{"embedding_dim": 64, "expert_mlp_ratio": 0.25, "batch_size": 384}
Rows from block 2 of a small image embedding model, named by matrix and row number. Rows with one number belong to one neuron. Each number is 128 + 32 x the weight over its row's rms, rounded and kept within 0 to 255. All counts start at 0. Numbers have three digits each.
After each neuron's rows are labels from the 100 images, of 14848, where the neuron reaches its highest value: "strongest on" is what is common among them; "patch colour" is the nearest of a few named colours to the mean colour under the peak. Only what is clearly more common there than usual is listed. The data: rendered made-up planets. In brackets: how many of the 100.
# fc1: MLP up (model.blocks.2.mlp.fc1.weight, 576x192), inputs 96-191
# fc2: MLP down (model.blocks.2.mlp.fc2.weight, 192x576, transposed), outputs 96-191

fc1.301:173148164149128141116130151113087131098151058132126082161143103146074128109104073127160134097142118095212111156156155103092141092116125138157194079153144138105106168117186100140107097096108174099172183143064115130145113083054114138107141082193137169152121117154124137129183107166132110130
fc2.301:124124119125165153126140184156136147123114094111105160121165116169130105169131163071095135155121146034159119125176150155133126105167129106205166149152107135125146124160178123094120045092058195090156108144155114142106084157111111114142143132141081150157119068114103163131073140172131178131
strongest on: banded gas giant (58)
patch colour: grey (75)

fc1.516:064195082077109090078140167098172111045184145153086132127118123164144134128171133162120159152114126141085150176162119095106093142123069078107175120154139132173090138137115166140136159115181109139091147126136174138165137187128169077112137173152149116109190113140145141170147045138162113097
fc2.516:058129072198131139104119140144161119113092113130153135111143088123069118153143113052154111155204141159159093084146133100080115077157100144099140126089183109124152124131082095180124136137155084169174130169119157163186168138122132140165111157116128071141137131135102091052157103081097161139
strongest on: lava world (97); glowing rim (65); rings (62)
patch colour: brown (78)

fc1.448:158127157081101135114143170144082146092141080128098111117118175130169113134065049109122170143174172122124139126120125154150130130153164154086156167183140112099132142102102112102140125190143095113125121085097097157121110127104124184164148209119147109172091130124094152164086170160140102147
fc2.448:156112108175126076193114110092083118069112144147103099120120122155140150127134190141170067154121173173122137077096106141081116144169151101207084175118126144108106145063101119144115167107111126136142125128141074152091069134119156094125086180142166154122120159107142176124223084161127152120
strongest on: half lit (60); cracked ice world (38); cloud-covered world (36)
patch colour: grey (55); brown (45)

fc1.341:143156162201135155157111160111154136130146080107129126141102116120117115089106123084136118157120139064173122132140158121085121131104155141106194140093184089130131161106106155116160069076074158130182080136136136171102107140110163199125043053144118114106159085196128093116151125158145115124
fc2.341:124118144103118108126207164177109121088137105114060125144155117096096108127128163108161137106099163094205101116130113157211161097183140165202145094175151208145150135139136189152117126073064193090114084140220129147075107100125116141115106148147108176144166134082098118151094124167121126123
strongest on: gibbous (52)
patch colour: grey (43); brown (29)

fc1.547:168145105141126079131100115148096162130216094094184133136110125102100164168131113029067131130130145095153148163171147134094150165139105090144109187155141158133177105243124139110133146083117123095126125134123099055133139095127103139146126150120153219105119076130094151140168148117186097153
fc2.547:132136164114180138161177141161151100143100122149101144138102177112114134112105174122152217128145142112136147146095120084174116080126117147139151173115132102130189152089107176141157058120147114135115136116186180136134133132175100129149148100139191139167093105088151190104124173087123092131
strongest on: rings (81); cracked ice world (80)
patch colour: brown (56)

fc1.276:158082146146100146099118085153141133125137158167153119133154124132162119155111103177131159167118116191064085150082126139103067121118073099102106143158125098121090167099137090171115114134174096070088144117146165090128161104121150079146095111147098130091121161112147146104056179145138160176
fc2.276:193084100107151120146090177170091159193137124134120164073122103119152133089115151171135106164125177163052154142084127128183127074147153113204134142103110119145140121255146085173152155206110068175106143149122090072105084119160110153134118141133074096141128123110098166099136152150112160124
strongest on: cratered rock (60)
patch colour: grey (71)

fc1.120:166156139162119106149098153097150124104162107100155131140156086106147088116175077129138120088143076035181103143195130108144156078077152146187184058126118134125136166136149170154056138120115135126123194120096129093169119093103132146125187102134110142128144091179111101130117076172160077102
fc2.120:118101126080126113095156146134181175112154138135161150126143142193130091176142131077113168130109123079109148150136123150112152123129122176195128119111087098080175095149148132116107096076060229143156119169087138104153135149118088144153191110123109087105143084157137091123147132141150124139
strongest on: full (54); ocean world (42)
patch colour: grey (85)

fc1.288:082156136154090127119140105145121103137126123137137089179088120172142156116096171103065130145152108143153130092108132145113174121101121135127082137084112107125157165151203169105147168099141114093103126053168180139177104165125139121122174114109148094133080171126081154117148186255132115156
fc2.288:203150127119124165156141109108130107096171134091077131118163140131149063117099171103084133090185163092113118157140106093116097174127113143070135123166146169107038125141102126057098130171124111089108122125140097151139146113107121186146171145097117187140151170179156116140107125182138115187
strongest on: lava world (100); rings (85)
patch colour: brown (30)

fc1.71:079108026120124096124128155120158130041151144155104106146083142121112086129149107083145156101180165113121166117128070125137157135128126163118166117141179156176151146159126152126102139207212139094122114141187165162115114143154177105147101157136116122074115091160140134133093129189077112082
fc2.71:086155207178168183106161154171178136141094083174109097128131072166085145099120176063167071178173141147156097109109117152106128117139151126064125129126102136088124109126113122193165129158161135046073145147093138106102117113124129146086103156104167062178125160101157133149161097193113122078
strongest on: glowing rim (80); lava world (71)
patch colour: brown (71)

fc1.214:075121196175045122098152117109132127178110103101163105190117121094169151110115155115056117150155114153174116068130057208101145137125104071112088103129111138144136188140185178103104101137142089107138121126181145116159122133123121104093136135124154108144089141152130128129153157255098145136
fc2.214:152163122197174031118097102099142078082160120140123154128227099134174095128161189096114119103158163107100084124151141113132092175141117159077156162193146130155072160143107143087110128147133146098106134119104132110112174089154123164162143104113099167146136161128158153159102113144136152144
strongest on: lava world (100)
patch colour: brown (66)

fc1.96:060117131130112082134155102107186084151111199160119125119130152148119141211134201151125115116120092244138104200158067168154119084124088115121042135115083149194101079161117109111154135186171099109091090091108124120103125110182145070090186198099189099098098180136123140085110116166102122142
fc2.96:138132099127079135100192160102203134117128077094137151113104144114173097153130102121151189135091168074188117055133163174108169130138130105107148062173163132138222111107101143134121142134127165077125115135106144173068124130101161122148114130159142120142133137160185115155150124225129139132
strongest on: cracked ice world (32)
patch colour: brown (68)

fc1.574:147137187128099124157117138157098130127095171155130091118062140187077094144105178120120116126120153154210186158085090132156173096081140105117109141160151175115058118172165117151110161193104126080153165177101092125116076109104100158143160101105193173126131185082134055181158100173145118173
fc2.574:140081134140069120120225167072099080136125125121134172099102083111160130114140093186151169122094161084088093077085157164145177150078090120154135149098134084092228104090110130115177134147131147130128195128082103115066106123106136145115116164174164104108148117112140108156156150214146077121
strongest on: gibbous (53); cloud-covered world (37)
patch colour: brown (64); grey (36)

fc1.0:115097065108135107221113114068107118165133100182166108111140118136117103116125125156153100074146155091051067112131123151128120097123148156165138107075105121076109116092172103099116121107153166140146116132104080168135094099136112098129139069093072120120120062127070139083131178173114062121
fc2.0:097112098131164168143117180119144136105150158139074176138045186091162098125213103125181126128114095092115121110173149127131111049101117115150096156092134127201085155109178144144159113115191136125159096168107138157135086127119121078123114148155083171142111184116136126149111176155145106145
strongest on: glowing rim (91); polar caps (72)
patch colour: grey (99)

fc1.353:143133166102130135128139120127092150194120096087096090121175180140163142114117141207121100143130106176148137154139078176113121115089111159118143084181071133099081072030103106142153091130159096125078145091147053168101107143082094077133126119100115075136091141145098120115133095154192152160
fc2.353:146160132155154135188090126132097068115158126084088066082081165163146125133084126139157187151192174184119144102137133115142102153109163067227098161119122070082118136058116096152115122111123072103104142114119160116125103125080122149114073176112156119180139142138111205149153162143113144132
strongest on: polar caps (98); cratered rock (52)
patch colour: grey (51); pink (33)

fc1.272:159126157131135151094096146193144125152155120132150119093163108148108121158142100116118079126150070181145110178135114131092120119127100119149151085119057161128101120107138120152145077180175084112113182119105134104157143123146105064152161137133119142128091196094115150137037137148160188122
fc2.272:127145105130112116110159099146130127170155134086154121136116095218127128112113083095103132118199140155091138123124114148123103100122148141146140152129093103082098104217113100120102160190118046063126111175087094103130119108124103137123177102074096120126160151130167147106109090090126160127
strongest on: lava world (53); full (53)
patch colour: brown (57); grey (36)

fc1.532:153147178092094152127151156151120130133106083129166129132111107133110151152058153173162121122114124154155079134133130109141134156129149130070119098145067064131106105084142068132159166150058099093114144136126135040149159093099121139140160181129144194167157136147139161089177159161116105179
fc2.532:170109113209101120135133141206123131139104050137136121158081079144047150090093184152153070120144137143127147129121134139106141126108163118124089130160122094075089123148111161108131100184050123159121158160124136092112117143129052119131074120180157064160187099137103161123166168089128129120
strongest on: glowing rim (66); lava world (60)
patch colour: brown (61); grey (27)

fc1.36:142079168120161152090147153129125104113143121135170142122197116129178189114126105177071112135107053118196096190080089151116120158158102092115125180111195123097132109136120157164174160175063074102096179097138101125111166089135086122078148137140141108157137092121102114162154105127121110063
fc2.36:107151161137086120123149122156125159129129203102142150088091105097068117131091057165071129143080050125145098140170147108100130190172163095136142095119163125095145131112153102196143150141132133121122104128141091128068107152193107110161127123138075104099156137149192140149113126152156180133
strongest on: desert world (94); gibbous (61)
patch colour: brown (100)

fc1.538:120154119157138159149108179093126120119109108147089098104144147133115132130119106163136148199130106084204121164157136144062136167091141143080180129175165141087037122114109162103123167058108138133120153123113178127130109164120104156078139078107136156161118057179129115158174079154138117131
fc2.538:093146121109093103136151151123126177094147138092073140156074131064139121123100083101109146110156165112211099173124144177135138048176129155229148115081164171158142118196159138135099134072139090047120123097192102178088147134130168087082129143092165158124141104123127146146082137165134114114
strongest on: banded gas giant (35)
patch colour: grey (60)

fc1.507:128082125147107123088087156124138145184108088084123126136149169111138095141131122123065232140164149138145187103144108142120137086062169164124145177140115121144139123175123131134070094085121163123149117106143132122092110063117093150148116114110162117104206152134118164123090044152156115062
fc2.507:097151072122136117117127104158120167105180108184139081099073095062120157184121116078163132109116186144138188135117085070103186119110144159160148097147137145146090137162079153137080122091148124089107083097109083126169142164035156129186107150125101152078172108110169149110142102214108181137
strongest on: desert world (100); rings (100)
patch colour: brown (99)

fc1.221:156153140146094122129086184094160131133163097112160136142105190152101121171138095084095131156104149109124138161164136075102137122118159096118070161117118092152191150189154130068095182090153097132130117137126161084159151076125157155137086145121105166144088079153103141119168176139134099126
fc2.221:104144157103211165151217119116101106164143155079114181117074130131125162094068176155152156133185121110162146153120117086146144138137108164157106142147120083129134174111106182146116075146192115128137114133148158141130134117148071084137146072098137134166094098070203122118133141161181161109
strongest on: rings (89); cracked ice world (48)
patch colour: brown (65)

fc1.529:170079144128151122082126155167116128144147133114135118154104110175121129166088111201111122144119120151065122147119101121158105092087113098075090180130066127054171125068168088127135096067172139072112144101114073152128116140136129120139082142089086096120106118107140139123114136155160139190
fc2.529:155138117150201115138121139143101110141103188146079141094119116160165102151140125156162128102144093144072148138100127129180111148137108096175072144100091073100086141168148132165113129123145089119125116126107137052171120170133133131120158144146093121113064171093137168135182195255143160112
strongest on: cracked ice world (59); full (57); ocean world (39)
patch colour: white (57); grey (30)

fc1.83:149147155128142084121142171109092086156138134138090115132000109090079083124147185105119142109114087148155145116176111113129137119120142129149140073038104125109184113147115113153158109161168121082207095154116119101098136096099043112096124129134123073157127112125155141108129082148112171127
fc2.83:162082104113121113129149189103102188121136053179083216175129133123153114139168136199089117161082142152132113145051140132121136103150100138117145114037146131160096122182109151164156130107161189154139140145127104119163132096123137131144097100142026105100118155129127100100102169060133105108
strongest on: rings (78); cloud-covered world (34)
patch colour: brown (51)

fc1.43:136116111129078169114107119107130130131111090142131167090181141111152154134085132190127128216153055160142121123128128205080149178112135161114154076155148171121111112098120109158153184138109122178090146136125161128123151156067082113103193101118164139142106120108128087114156138157127152137
fc2.43:079146089131107098121154111086146142053142156074134115146086162081111160186128148097161112136132131141083118175133187129082162129144095099114146103125188098097115105157171113137136124164111163101143136130127114146174132119112089064112082142052131175150116123164138134153111146173067165152
strongest on: desert world (45); lava world (43)
patch colour: brown (56); grey (30)

fc1.144:157090187203136132063150180152097137157144134119144152112090080121139123150178112079122160219152186070132138086120063137132161114082148133135155182171123110119062148133104118139161190144105114064119123132095064135100132123145144148124097186117113112071135188139148158155131159177135160154
fc2.144:173141124173091117056132187136139106075123104137124101121110149143145150151155125109089131155150144146185121146110091177087158151166134158055124149200161136147059092124146066133136107128105117078162141100093095121074178149112155147126107125167122105118090154098196155124127110255126107128
strongest on: rings (69)
patch colour: brown (39)

fc1.72:132122096097048106150127085105115176110137149173175118151101168154125073147163140068136137106116111147126078113178090147153066139146126185183135096118113167141135114132125092121084104140119134160135154065094087119091164075056145131131157099146102140080126107151140100131146116168138065112
fc2.72:073155158095127166141147089129146175101070098176195168123137033153156142141136097104129137181069093150154089111143124135142133114129130180160077154127126177115127133164104101129109153113119127090149131176138126136130117144134073096104130136130098125118144127149144101161082110190207105168
strongest on: cracked ice world (63)
patch colour: grey (61)

fc1.446:139140106125103106051122088171091112144146100145151110162109175103167045131146141097079151123076177153116153093113105153112151122082113137152083146149026157103148102199136134077048148119092110146189126108130123138094115086101136145161124120053137121102133168140150118145135077128119126103
fc2.446:148145102134144135086100084178122156117115081143126103109109182083162088178116168112103111183072135146142164204132165150112175131116073153190095144144117128107135140158114136097126104116112137177116101145162078143153140159082109153139154085133176132070122178107083120172165101068207183115
strongest on: rings (100); crescent (52)
patch colour: brown (58); grey (40)

fc1.142:149097118110132134101112115165155143143152119190149076157200133169106127140147132164134134165124115170097079167107126119092047112152072096121129140178116121136121123101121121155121119152167114070082137133137151097144129115117134100131111067146120146078096148079178158131070135182145154144
fc2.142:183121110156162128134114131151116122192154131136144166092099158134143138136128152188135133159147174152066169157073154122163135067177120110220150131069120130110131116218138062159161125177122071102134143111142139100072100120141171151144175114076079123175153138145092134092121193161118142142
strongest on: full (56); cratered rock (44); cracked ice world (34)
patch colour: grey (54)

fc1.78:109141137066126119142100124043131150147165181117097104131066212144118098179177158101113138118149127153125088153151162100099092114164120114116184118076097148098131130103104107115116092172157154122110167117087121176145122060148148149084082101178123140082116077126115207102130103157108084150
fc2.78:093183134166092126140142111088072149145122146148128136124156182130131117090119133126173148175097116085148086096190093171103111127101134137127134141150151213126140113112126137163127057102136142113076107120172126159156108146092084094105121166092094132061122140151146109113106080127111185086
strongest on: cracked ice world (55); moons: three (52); banded gas giant (40)
patch colour: grey (35)

fc1.50:088183044097158137088121143097146131086127127130140094091207066116143123130162117114108118098130061090150105190160080112151112124091162142136147100138101152139045137143134154166118150111144103130073143116066191112176132135121122081076195173125194109103137145135118101123102072137163117088
fc2.50:068131150124080108110116097133150136106123177143133136150086103139111104125151091110080109098164148144206122123125132159117106126165140178156136137107140088095138116138131123126062162097112100125163132146080170094182177083133122146163176100106112088091143114144198059077121097128131161125
strongest on: desert world (35)
patch colour: brown (67)

fc1.175:125165105129122165122093126090155128138124064135117162058193165073120143127130167165112116201138043196149152147148108158088143160109130181089127105130170158117136079127149137140138139115124111148129147094107146125126133135057064140106183110105168119134130107124083087135155135153131150120
fc2.175:087165121143119111144126148118128133063128125055111145147111146084150117185133103074169168114155137141127114128138203132123176165123138117108137135111173095127130113165166112141120111165152167070119118108106136155176128150099137109117148157057149161180135082155201159132102164218132161130
strongest on: lava world (88); polar caps (70)
patch colour: brown (75)

fc1.338:148164149153169134142152170150127117134120121077221106116167098159115120071116155123050101107110084106135062117089103152192134148116163152119080189149100099160168095171080144102166153146050114095154082091122094084153118146154111139124107120146148095152101150104128128138159130134172137135
fc2.338:137193147146085156105129089105097115098120152117161117118175143120125141144205081137144142150081141117136097111158115106151121193132164093113091160175099130143117150126092078148118141099186149129128114183105100147147136115127097145099092212200091105127132148161201078108091095157183153138
strongest on: lava world (99); rings (92)
patch colour: brown (43)

fc1.244:128101164165110160174135142140091129173102129133155158112126157162130108184120124053114104111098149132119138062086115126189128140088154131105103136098139115145159144147139126107087131099175115143123109130101096140151089203111106168147110101161154184169093096063160139124158179162083124241
fc2.244:089133170136146096129109119092098121098113145186162079133131063176123119154149130163131056101191142094121103144196125127087086101106103132121114100142157067072133138093088115084099075079121143207118140106058199054136141086129098096139191140100112128114127078135127133086151115141077127116
strongest on: cloud-covered world (45)
patch colour: grey (73)

fc1.354:103127079092124146163102105077085127110102099167163131128214096038129117140180159134147097055160098076082106111121126133163175119137142148156123097060117160153107108087150144137131172118187097140168098119099142132115124130121103095103173119104169161089110082088130176083151153166116086117
fc2.354:067117086128162099130113128102136092175149150128128142159081180088133148202182058155156116126112124159123142130140162152123101147126132068142134145122119082185129081115163112099111132110135136151126113207036155132175107119075100117115135149181120142143086103148102104115127122142113070108
strongest on: cratered rock (32)
patch colour: grey (72)

fc1.360:161152127108109064157197228123110136188120137102083165082071071150103088143134116123133115135144148088059129109103106096184129140145109125125087175124128162152134086120123138123105102101078112129169168131088097159057093106146152117117102155213086064124146098149071131175130163176155132065
fc2.360:159169136105095212085107120112121144064127170114084128176081136178159133116142106140166120146132127142135128126124137147088166100173147130194132113155110177084070150113148073135122139071073116117109139155150069129099112125148159109113164123100133162099105136154075120119115081087149158130
strongest on: polar caps (73); lava world (50); ocean world (36)
patch colour: grey (45); brown (33)

fc1.133:116154127101061073131165163167070087109057150098110158115137123099087168116169148105082075114124140090140130097114165153165195141102172110147098140127187117165126092122110162154120134109120199082174093121125091148126128175118112158093096128131163114136208081134131126142139111146116087037
fc2.133:132079129205134112174130104170104081158123177170112157158164100104082108169095082119156079131130141219026160136081106116107118148131115134123137148157107156135120148113136110146098210146164089161066103167071086103080104159146127109159111181127065168064050158086157192115133155135131122166
strongest on: cloud-covered world (36)
patch colour: grey (77)

fc1.528:069126129091130130195153138156120160137155180110137161159043142202105105063120139088144159111120119179148142106150095153130149059175152174153154110191071133129083124082151172120124086099085111126136140078119106107130093126123139110140192133135116121130125129134080094150090113188187100105
fc2.528:123109164162157157171171100080157180130101110150162095122129098174155143159087138087186170162088124096126125119159172111137152090137099086116096182099106124166050138164128119108188113211147137087168165154158117134175082139123138115126168159119090204110152126098117107135082142193173122168
strongest on: full (58); ocean world (50); banded gas giant (47)
patch colour: blue (43); grey (32)

fc1.504:175135135138119141156094134074111113151150116110119071158137180147204126112078109158105124131179137120140201163176081062161120053147123110136067101125091118156173086086143164097114096114186142162122127123144105164130106178137124097162093089173097063104086151151148109088069128209097119137
fc2.504:119141149142201112124138130154129111136133114139101128081090148162132142177141157173108129113113146047118155115115150120082152171069137153104145185150104097127102127076118128136083165068110122083135112079109148131130155159178079164115179109155127150130084172079180131195117164226143120110
strongest on: glowing rim (70); full (51); ocean world (42)
patch colour: grey (46); white (41)

fc1.300:064055108081111129139140090189079121097110122164197154134019110101122124125173114100153079099120201102107084145081131174054174119132171196097187081130162168126081105153128110130168119101136111089161119149141126118096121155185131103123174129162174182092133091098156121122148141144174062114
fc2.300:115102069154173129129088143162099122163106065107118168156106119096132186136159160107139136141073121077111109067120131182091144119102167121109217072128171115150097164134138085109045059143153112146098098099097165067155147183101152160089130160175136194161132100097112172136130094050151126139
strongest on: banded gas giant (100)
patch colour: grey (41); brown (34)

fc1.200:129123078073116138135133141118147091113122113116069152116133072173096074104145143129106126138134097065081094183085136109222096117120104122162096117106105146121166162077108147107126198062104149127081140091096138158090136137086139164122124109155095122134074157124119153063087103135093112120
fc2.200:075124118162143149149128097103095135084123127099139129115123149211128109154088101128160110136181137107178133110161136150178120147111143121104148130129100131143132149073099095155128129074127136125105122154124118096090090138121115126136145128146136147144134156134103159112114114000141115124
strongest on: ocean world (52); cracked ice world (33)
patch colour: brown (36)

fc1.286:153092190135194205122105119148100109148065080079159138134166067098112122121098155124166170120127102119165105110117076163200131165099186162102105154110087120101145140141112161148059119156107114144157050108122090151109113147074120152146065132105162115159143148080137130102136154170114153174
fc2.286:109118106234154142126066126167156075087112181127167110119107093077027147133122124090109087105134184134121121135161134102051093093164102103124106149091191103143152128121074138138123098127112080190139096159153149049136150073114094104132038180151141114127141117060119112109189111158089148124
strongest on: full (56); ocean world (53)
patch colour: grey (39); brown (39)

fc1.194:121127111092073122160097095096095133107144165165171122187037198162160105134193124112176145142117144153091095116165113128152083106139144174220102136128106140129163135092126089119104074124101125104120174079085086112098150070101123136120142104153083081120144109168137098111159121177113059124
fc2.194:055162185106109127158161088122129183082071111163182150166146108148133099135152119091117159179041082113160087106149137150118090110117125173164092148109129169126074136166112104150076170158144127086155114162145105130136121126116083116103150160132077139094125123122129130175055154193208061160
strongest on: cracked ice world (67); rings (62)
patch colour: grey (60); pink (28)

fc1.357:136148147168132168158084183078157098137114127108120133113148132157088139124086131138140153187138134112176138121171161125034170159118154168071190120172207153116083136120121175127158145052107132175171170127146164142105116145117119204113131060125118145162123096168074117121181122172146134133
fc2.357:110154133103119119112172173105115184066128114054041148174107137055113146108108141125115150124112147096214093133162150163127165088190135152172144120117158122164180109180141152160098108137103132069127107076180103184086136146138155055105105182087151200132125119114138161115105164158117117122
strongest on: cratered rock (42)
patch colour: grey (58); brown (33)

fc1.145:168114106086075119153163165144083154118155120154120146110146169132163111114095027133090158151166129151112105061124143171124140146093137139075168119208158133125134112091107116104138115190146125122126118124083136139110141114131095144107137170144173124172096124143099114151081145130114088105
fc2.145:097128068134101089155100102059073113106117134164107108131095132128166174146152236167173062141118151123115135106132105131109129149156157115209105137119119141141083141137102151135146165095093138120144153128155065149105064164130138090129115163120146156146130155111120171160176083136105150136
strongest on: gibbous (52); cloud-covered world (47)
patch colour: brown (51); grey (48)

fc1.488:140127114063107094195110168081130077124144071146163129137208095119122077118138136183101099079175144082055070127130101155159113077159175138189109131078093152122127113065136135096094136134119123122166086110078050162126118108113124069164140102092081109106126090123076135093128201183132115130
fc2.488:128113143109170172158124140110110103103124150132038186159116166150132089084181089139162140107116087104081147105158167109123101056096119121103082124119139136167099177087173125194119111074162133111089097155108133112134102138156121076104155088159110140157084153091141092133125179170143098138
strongest on: glowing rim (75); polar caps (71)
patch colour: grey (99)

fc1.16:105143195188070086080111071129139159168093109120146101217118133126155157116100105130070096092118132142152118091142111191086125124129106070107090112079119101130162140136164178131123094140126080116095145065185120122118122160145138144076143192130133111129095197150135128115125141255132147173
fc2.16:176149131195123081082053132124160100093115121114129117129187048145149122154135192141108117078155198113089100155159159111078106137142116212095131151127180120164105143105123129082111115145084183127127117131102125138136186083119144186135126104068127148134158166119157156120101146175118137156
strongest on: lava world (100)
patch colour: brown (60)

fc1.282:128119119087099133174142186158136111145082111108162168149176092120113151055059155130161162099178093130157110085136093137155143152206184173164130085096135078179082194146105147115108085176134091163135102131171118146128127072107144112090147122162076094136129117087106086108117170203128154099
fc2.282:120081108172204134123108103131167121122126128139137195156104062115110129109136108084130128115119153086175143141119149084098099043185121123173151177091147169173126110136122205137165053102126080114153111179193100118196116135156125185085133136189117134127109119074073124101123133147164126143
strongest on: ocean world (100); full (56)
patch colour: blue (88)

fc1.435:155168117150116097122114122124146145129188100127165157117122127120102159155121118052073135158127166082146159187171153102109118129141110078127117133140119099120164139213134158112132153065149071135091131125106114076101149118151125154109124162124122185151118066137101141128161112131163082112
fc2.435:149102165103200142156195136137138126120105144113082150142084152130130161099058150140161176149169125118143135187104109081155117096125093141135108159126133105145160148117123203145155029105175132135102153119180152159127103138184104112155159110134185132121085119078147134118142157152164103114
strongest on: rings (86); lava world (60)
patch colour: brown (79)

fc1.208:142134201167159188133130123137086146161088085083183155085156125117127131144106163089162128105130126108105128073085095130181113165116175158084091152128126123156178133140120119136086117108137133143127089112089078122118107173043123155163106096129176150158116100055148128112150176158104152202
fc2.208:087148136192160128113107131142119111099103151167157084132138089185061149170126147118142067086192148100113108128194143113088078102121069123113116112117158087103137146133076091107096068142117116237130124135085160034130134071093054095149106184104114114116138102106116121130190127090080170166
strongest on: glowing rim (75)
patch colour: grey (62)

fc1.573:163131115156139121145142082123152113108074169163098103101104142117184164106116209183081062147097111135135114109120110198110130132122116149123100094151093151195078144116132149160134109101123141063110183095143134168131071175115171109131188128111136113108124127115119109133155086120109084152
fc2.573:100097125096124095184117127112092145137161133133124126139126153062159121125096015168158179130133116171125139116116165148120123102109104078147140138194159085114184106076150106127139203185141113136099125108105139172140118152108101146105120187158155161161180142152106125134046122113116096073
strongest on: cratered rock (33)
patch colour: brown (77)

fc1.459:157072164186124136147095147164093106112131143141166100148033107149042106162150135138102102090134166131167163116108113102164150120112136141125163174172169166125108125156102151142152138203088150174140144180106081142149094152104025156132133077075150175158195143115135094138145089161130160192
fc2.459:103065131133101145170151200102146109169133094159136142125120095115178112131182160151116147071083161082054067093075138112082114115078101104139124177069138123121189126126103153155180091123144142140155130102132107088106125137158116146112102133180124082090137118082139135130135190170141121133
strongest on: cloud-covered world (57)
patch colour: brown (86)